A small CTC image transcriber, trained from scratch.
Training: normuon at rate 0.0063, batches of 128.
Rows from block 3 of a small CTC image transcriber, named by matrix and row number. Rows with one number belong to one neuron. Each number is 128 + 32 x the weight over its row's rms, rounded and kept within 0 to 255. All counts start at 0.
After each neuron's rows are labels from the 100 images, of 14976, where the neuron reaches its largest size: "colour at peak" is the nearest of a few named colours to the mean colour under the peak. Only what is clearly more common there than usual is listed. The data: short English words printed on busy colour backdrops. In brackets: how many of the 100.
# gate: MLP gate (model.blocks.3.mlp.gate.weight, 160x80), inputs 0-79
# fc1: MLP up (model.blocks.3.mlp.fc1.weight, 160x80), inputs 0-79
# fc2: MLP down (model.blocks.3.mlp.fc2.weight, 80x160, transposed), outputs 0-79

gate.4 [154 134 121 160 179 109  77  60 139  75 131 161 158 142 178 129 166 130 127 129 101 154  90 162 141  96 188 102 105 157 101 120 119 142 154  97  99 249  99 113 119 140 146 163  65  67 125 154 152 106 138 170 113 141 144 139 125 135 114 122 129 123 143 119 156 118 155 111 127  70 165  66 146 103  80 140 126  80 122 126]
fc1.4 [160 149 139  81  97 121 154 197 116 176 130 126  79 123 105 131 108 128 123 102 164 116 185  81 119 176  90 166 122  92 149 100 142 114  93 177 153  25 152 138 124 124  79 115 195 148 143  86 118 142 140  84 129 129 105 124  92 159 148 128 122 109 131 105 140 131  84 126 149 207 103 188 100 119 172 116 126 174 111 138]
fc2.4 [140 145 114 136 109 108 146 139 105  75 189  70 108 115 160 140 105 155 130 117 160 117 150  81 123 112 104 134 142 160 168  93  95 134 111 143 117 120 108  96  66  98 131 138 131  95 171 191 195 161 111 114 117  84 182  89 201  88 168 148 111 114 141 144  53  79 142  94 186 122 117 155  83 125 167 121  96 127 174 134]
colour at peak: grey (46)

gate.20 [118 101  86  96 104  91 148 120 107 112  84 142 169 132 203 165 162 148 202 108 171 108 135 100 147 146  97 108  77 132 125  90 125 101 145 167  99  88 185 125 107 106 173  98 107 133 137 156 125  85 139  97 150 105  96 128  78 144 220 123 157 158 106 122 146  90 117  87 111 160  94 100 100 156 198 157 155 158 131 133]
fc1.20 [104 120 127 161 156 108 158 120  92 143 111 111 128  89 156 159  67 102 137 147 150  98  88 113 161  81 137 145 143  72 190 138 154 140 124 152  55 166 140 101 126 191 171 169 180 102 136 108 109 134 169 108 130 137  95 127 132 102 105 194  86 118  80 122 144  86  80 101 106 155  89 119 196 152 153  66 114 149 146 164]
fc2.20 [105 171  87 109 158 150  94 146  92 115 141 181 150 126  97  47 121 116  88 136 119 163  92 115 172 104  61 144 120  83 121 118  90  60 115 157  88 156 113 104 137  52 150 153 145 190 112  91  88 173 128  94 139 118  87 155 107 160 147 124 166 168 129 183 117 120 136 169 117  80 132 118 107 152 107  96 142  85 147 112]
colour at peak: grey (42)

gate.99 [166 104  66  93 116 159 111 126  66 161  74 172 144 158 155 103 101 126  99  92 160  75 117 131 145 120  53 113 118 170  92  88 102  82  88 179 155 163 167 160 149 157 140 117 104 118  83  96 153  99 137 142 164 128 129 142 123 161 140 156 154 110 134  98 168 116  86 128 189 190 172 149 124  97 136 172 144 146 141  79]
fc1.99 [107 156 135 121  99 164 180 118 154 130 109 151 185 127  71 132 128 115 132  89 133 145 115 127 172 185  48 138 112 109 150 156 133  84  85 185 156 148 158 143 181 159 142 121 180 115 199 107 106 144 149 121 133  99  86 151  82 113  63  84 119 131 169 115 127 148 147  68  66 131 145  83 147 123 126  91  93 144 156 108]
fc2.99 [108 163 170 117 121 125 118 151 125 128 147 130  96 159 113 120  66 130 179 135 151 129 119 119  60 123 105 155  61  98 137 118 129 131 177 142 141 127 228 122 116 109 180 112 132 142 115  83  91  71  46  53 135 159 148 130 140 140 127  85  78  93  90 124 163 181 134 131  96 129 171 170 108 101 107 115 109 145 129 157]
colour at peak: grey (47)

gate.89 [162 114 194 133 176 137 109 108 117  91 103 117 122 163 105 111 151 104 173 101 138 187 141 121  94 123 136  56 113 134 196 192 117 135 108 133 133 112 113 126 197 140 135 135 117 102 109 122 104 121 150 172 150  83 130 164  46 100 124  53 110 169 108 155 151  90 115  96 120  85 168 130 100 116  93 124 202 112 121 153]
fc1.89 [174 112 126 101 136 116 120  98 115 152 133 152 169 166 137 126 142  99 162 138 111 125 104 133  97 156 227  77 126 155 152 192  80 139 174 114  91 175 129 114 176  99 147 169 108 117 151 115 104 142 143 154 116  48 116 135  76 132 127  57  92 143  80 137 165 181 149  85 118 111 107 111 100  80 111  95 179 105 119 129]
fc2.89 [157 110 144 166 179 152 110 185 139 112  89 201 134 187 142 118  91 159 125 118 116 165 126 136 150  84 127 156 180 160 134 188 175 165  78 143 151 162 131 127 126 169  99  56 115 202 128 126 153  78 144 127 107 125 111 125 114 138  91 181 157  99 109 124 145 131 120 149  62  88 177 185 140 153 123 124 157 117 144 147]
colour at peak: grey (53)

gate.120 [ 62 121 120 139 132  76  88  78 120 121 155 161 112 125 132 151 138 154 128  91 147 166 154  76 191 131 136  82  56 138  89 175 143 155  97 116 105 162 160 137 154 111 110 178 204 142 110 128  80 128 116 129  81 134 156 100 161 161 153  95 210  94 108 163 143 154 146 115 125  97 127 163 121 117 108 103 141 137 170  66]
fc1.120 [ 82 138 150 152 156 104 134 130  73 133 161 135 150 139 113  82 153 159 101 111 125 167 111 140 142 146 106 161  89 109  98 101 126 100  94 178 118 120  54 143 134 123 158 102 166 113 101 127 121 111 177 178 140 106 103  81 105 136 144 183 159 140 123 112 122 165 170 109 191 180 114 186  97 133  83  16 107 157 159 114]
fc2.120 [130  95 120 112 114 151 146 106 145 196 173 164 109 106 101 128 131 169 121 141 182 192 170  81  80 149 141 133  82 112 109 144 121  67 117 163 148 154 152  94  96 167 158  36  96  77 125 112 128 128 117  65  94 186 124 105 139 114 163 119 113 172 174  93 131 117 112 155 153 116  71  85 105 150 110 158 140 123 137 157]
colour at peak: grey (45)

gate.45 [149 201 153 106  80  88 123 127 137 103 133 149 102 182 142 139 167 115 131 126 148  94 198 166 121 122 152  88 116 130 105 146 135 139 126 153 148 182  99 141 166 171 141 111  96 140 133 119 102  52 143  53 108  78 123 102 173 135 120 153  88 126 158 101 132 159 136 106 114  90  96 152  94 150 179  91  46 160  73 114]
fc1.45 [163  70 144 141 147 170 131 149 106 100  90 123  88  80  99 173  72 130  96 118 127 125  87 110 127 111  66 169 170 164 145 122 132 104 110 142 151  57 171 154  97  83 125 117 148 130 132 138 112 183 118 188 125 151 130 150 121 137 148 116 155 136 109  84 111 108 122 183 104 168 187  63 129 133  84 128 151 133 198 190]
fc2.45 [195 121 102 150 145 100 139 141 145 160  64 143 171 155 124 113 195 143 107 111 151 129  86 129  92 121  93  80 157 141  99 137 104  96 162 129 108 186 128 142 151  70 171 102 110  72  90 120  75 146 144 178 137 103 186 172 144 139 124 104 148  92 192 120 139 107 109 132 131 115 133 171 116 194  90 183  92 159 152 143]
colour at peak: grey (41)

gate.17 [129 111  63 137 101 154 106 193 171 112 141 127 138 127 144 162 118 100 202 146  88 161  80 103 167  55 162 104 115  79 160 129 135 152 140 140 116 128 193  79 103 101 162 131 101  61 141 141 126 150 152 121 108  84  70 119 120 137 142 181 175 127 126 196 149 105 125 116  74 137 167 158 130 132  79 127 125 130 150  95]
fc1.17 [154 171 127 158 154 127 114 102 167  92  92 152 135  66 110 153 108 118  77 115  79 122  91 126  91 111 107 151  87  69  86 134 178 162 112 128  71 129  69 115 159 130  97 186 131 158 123 188 142 162 113 148 155 155 130 151 176 144  61 142 133 156 164  98 100 140 125 124 148  51 121  89 136 161 184 144 144 143 118 171]
fc2.17 [152 106 129 158 120 133 137 169 171 187 139 146  74  99 138 150 156 142 137 133 120 113 148 132 122 127 176 101 135 120 104 212 113 126  89 106  79  84 124 167 106 120 130 109 154  77 118 116 144 171 123  96  56 126 126 125  85  98 128 142 176 148 148  98  96 112 152 129  75  94 247 143 182 165 171 119 140 157 114 139]
colour at peak: grey (56)

gate.66 [126 147  91  91 106 132 102 109 120 176 176 129 150 123  97 176 108  92  77 111  97 130 128 127  81 179  96 156  91 135 103 146 113 142 115 108 102 126 207 150 122 194 139  86 154  98  99 183 110 130 181  98 156 166 129 129  71  95 102 176 153 100 163 107 128 129 137 144 176 210 185 118 105  92 141  96 104 139 128  96]
fc1.66 [112 149 135 165 105 105 133 108 121 121 131 141 138 109 183 103 102  82 193 100  66  97 159 127 139 104 160 108 176 121 167 100 179 159 128 178 110 130 107 149 137 107 113  94 109 136 169 134 136 183 118 146 134 153 109 164 164 142 128 117 175 126 131 183 105   0 127 160 108  81  85 140  80  84 136 112 126 144 144 125]
fc2.66 [185 125  92 132 160  99 127 113 106 115  86 158 137 141 140 102 151 116 111 145 168 128 159 145 152 139 101 178 146  60  82 174 143 131 110 105 117 172 142 145 127 118 139 167 117  99 137  95 163  55 153 105 140  77  58 199 127 117 133 122 155 117 167 113  79  67 157 129 180 161 154 113 134 116 158  46 178 149 103 133]
colour at peak: grey (41)

gate.86 [ 48  59 145 154  89 144 119 122 129 137 183  87  76 119 179 146 130  82 162 102 123 123 112 149  64 196 148  96 185 129 124 112  64 118 161 144 204 106 136  88 134 101 127 150 111 126 184 106 108 115 106 189 140 139 108 148  81 145 105 159 120  93 149 159 169 134 169 150 120 132 132 161 131 147 118 119 118 170 108 137]
fc1.86 [190 152 167 139 123 115 137 115 111 133  86 123 190 113  97 143 132 163  81  95 121 167 170 145 138  67 112 150  91 162 116 144 156 102  55 146  75 147 135 141 163 186 115 107 101 141  95 109  73 102 170  82 171 108 167  96 138  96 150  64 117 148 107 123 131 109 124 142 159  74 146  76 125 121 164 113 178 130 188 142]
fc2.86 [152  87  93 117 148 101  97 128 158  90 111  88 138 137 129 133 121  66 175  56 178 158 134  41 167 130 124 104 162 159 119 141 133 144 163 106 123  76 101 109 115  69 106 136 134 128 133  67 126 155 136 128 110 104 129 150 168 188 154 126 160 140 119 138 120 158  96 111  26 124 137 169 119 118 167 157 176  80 125 144]
colour at peak: grey (44)

gate.132 [118 143  50 108  99  87 120 102 142 159  60  94  82 141 145 118  70 127  96 116  97 174 132 107 130 100 150 157 162 142 174 131 143 150 169 112 149 125  98 146  74 140 136 114 108 153 114 142 182  76 118 112 122 107 128 167 101 115 113 136 107 113 227 159 134 102 123 181 199 181 122 123 112 143 128 118 101 160 199 138]
fc1.132 [165 126 127 104  91  67 118 132 161 110  75 152 146 148 125  78  95 142 156  64 169 183 137 112 112 156 100 124 121 151 146  97 150 127 139 172 144 140 129  95 103  83 148  67 139 139 117 162 163 101 146 106  90 117  86 101 165 162 103 159 119 100 196 168 163 106  95 220 175 135 117 136 107 108 122 127  56 156 135 159]
fc2.132 [178 161 161 128 120 149 130 146 186 112 175 134 152 137  91  91 151 109 116  78 141 132 137 149  70  98 128 132 165 173  68 119  85 140  86 138 121 132 193  88 187 138 117 140 171 129 141 139 137 137  90 144  98 127 160  94 145 142 121 141 226 130 112 101 165 116 124 107 172 129  88 148  99 113 151  60 111 134 124  42]
colour at peak: black (39)

gate.105 [129  54 159 125 120 116 191 185 123  99 134  95 111  91 126 124 154 141  35  99 108 127 167 117  61 163 111 142 144 134 114 147 154  71 148 172 106 125 112 150 157 135 109 166 132  84  97 146 181 109 168 157 132 124  83 119 132 188 110 129 204 154 129 149 129 112  92 119 135 165 105 130 149  93 114  73 170 162 103 155]
fc1.105 [ 80 151  85 131 115 133 191 150 185 141 134  70 108 130 109 167 161 137  82 115  95 125 167 111 112 129  48 191 168 171  92  98 133  98  76 168  99 133  90 167 125 138 166 145 120 108  36 168 129 103 146 141 135 145  85 143 202  93 145 156 140 105 138 157 143 104 121 128 191 138 109 133 111 127 124 119 134 142 104 131]
fc2.105 [148 119 100 164 133 142 113 175 142 135  94  79 126 174 170 143  85 147 149 176  95  98 158 160 120 135 145  68 147 103 164 108 100  89 134 152 157 110 115 153 120 146  97 120 168 133  60 110  84 116  76 103  82 167 102 120 148  85 149 112 114  73  53 172 171 175 148 110 105 172 137 144 134 190 150 167 109  99 102 165]
colour at peak: grey (44)

gate.39 [124 138 114 157  99 108 138 153 152 140 114 210 215 125 120 175  97 167 179  63 133 109 138 148 127  82 178 115 146 164 122 173 159 143 194 114 156 111 134 110 161 101 147 138 132 129 153 133 147 151  99 165 155 176 141  53 157  91 133 126 154 155 127 127  71 146 204 106 125 113 114 104 104  89 131 170 173 113 135 133]
fc1.39 [115 183  95 173 103 136 116 136 127 151 113 189 205 133 134 158 138 132 134  81 115 130 150 146 149  83 193 115 123 161 102 155 169 124 182 118 145  46 169 111 165  99 179 137 132 164 140 125  93 166 160 158 155 125 135  41 105 108 134 140 101 110 118 160  84  92 188 154 132 125 153 113  97  76 148 126 149  92 133 144]
fc2.39 [141 104 103 134 114 126 160 122 107 139 135 121 117 147 165 113 158 138 106 195 126 126 107 129 143 124  97 123 161 120 156 126 166 137 145 153  97  95 133 186 133 113 144  93 109  97 146 119 134 126 122  94 113 102 145 135 135 143 133 128 148 117 122 118   0 126  93 101 118 138 100 121 142 106 133 127  95 188 112 154]
colour at peak: white (43)

gate.10 [166 140 151  95 154 139 107 120  71 139 137  79 145  98  90 153 138  97  91 148 187 105 147 128 163  98  99 168  56  67 145 136 153 117 131  91 167 122 154 153 141 104 155 137 196  62  87 127 152 109 127 129 102 138  99 120 154 129 120 113 127 150 161 195 155 140 135  70 160 164 208 100 140 111  86 162 138  79 116 101]
fc1.10 [ 64 119 114 114 176 142  64 133 115 116 154  75 104  32 140 188 151 142 117 163 144 119 134 111 129 152 157 138 129 105 138 155 145 174 179  95 125 139 114 119  99 126 132  98 144 159 177  97 135 128 122 119 113 124 214 130  92 110 132 132 164 154 197 179 143 156 134  86 110 102 127  85 129  97  51 167 134 129  86 130]
fc2.10 [152 136 171 100 154 105  81 128 136 109  80  99 143  88 130 116 135 142  80  86 160 107 132 132 121 189 125 132 125 122  99 100 155 121 104  78  94 145  54  95 148 112 103 177 143 154 133 131  82  84 170 165 175 197  92 148 171 158 139 159 138 121 138 133 146 106  45 121 163 205 103 147 103 118 100 115  96 129 184 112]
colour at peak: grey (42)

gate.122 [ 96 109 118 160 129  91 104  95 128 106 153 193  88 157 116 107 164 165 150 132  81 129 160 104 190  54 148  97  89 155 156 123 147 133 195  99  92 113 122 201 146 123 146 122 148 105 114 134 114 151 147 163 126 111 101 160 106 166 147 118 104 103 105 136 163 130 146 167  78 194 118 136 151  44  55 130 126 158 134 109]
fc1.122 [ 75  99 149 116 139 153 136 135 182 133 151 148 157 154  68 128 170 103 164 102  91 106 168 116 151 105 141 158  88 106 174 113 163 137 123 109 144  20 118 176 126 132 103 142 169  74 141 137 107 106 139 125 148  86 109  89 132 150 119  92 167 103  86 137 159 161 125 138 146 177  96 152  97  77  75 104 140 163 200 102]
fc2.122 [128 111  80  71 153 117 139  60  80  94 118 110 118 185 105 127 112 164 120 111 193 148 150 150 127 148 157 189 125 106 149 110  77 159  98  86 123  95 105 103 171 160  86 121 113  31 180 130 106 151 140 102 160 159 115 144  97  83 123 159  94 147 119 145 155 158  79 169  79 138 124 153  99 114  96 152 128 154  91 127]
colour at peak: grey (43)

gate.127 [141 147 113  96 189 123 154 193  65 159 200  98 110  64 142  81 109  97 116 101 151 161 123 120  45 138 118 165 173 127  95 129 159 134 164 185 167 168 156 122 119  69 156 126 111  98  92 126 112 103 142 102 139 153 156 138  80 173 101 141 143 104 132 127 131 153  71 154 162 101 149 102 177 147  97 104 139 130 136 104]
fc1.127 [134 145 101  90 173 159 139 182 123 150 127 102 137  84 186 149 151 106 105 139 150 161  83 120  57 145  82 135 132 143 107 113 133 164 130 140 178 159 201 127  95 117 167  99 114 119 152  93  92 120 182  67 137 158 139  74 102 114 134 156 144  32 103 112 162 163 111 117 123 108 185  91 178  97 137 135 132 140 114  95]
fc2.127 [156  56 102  70 172 135  88 161 140 174 134 128  89 122 114 102  55 183 125 105 156 127 107 103 118 134 114 187 138 120 177  94 115 131 122 120 148  61 137 149 129 157 148 141 118 161  88 157 129 133 149 189 145 199 188 107 163 147 102 155 133 114 122 169 112 153 124 116  31 145 102  93 121 129 101 134 166 133 114 123]
colour at peak: grey (44)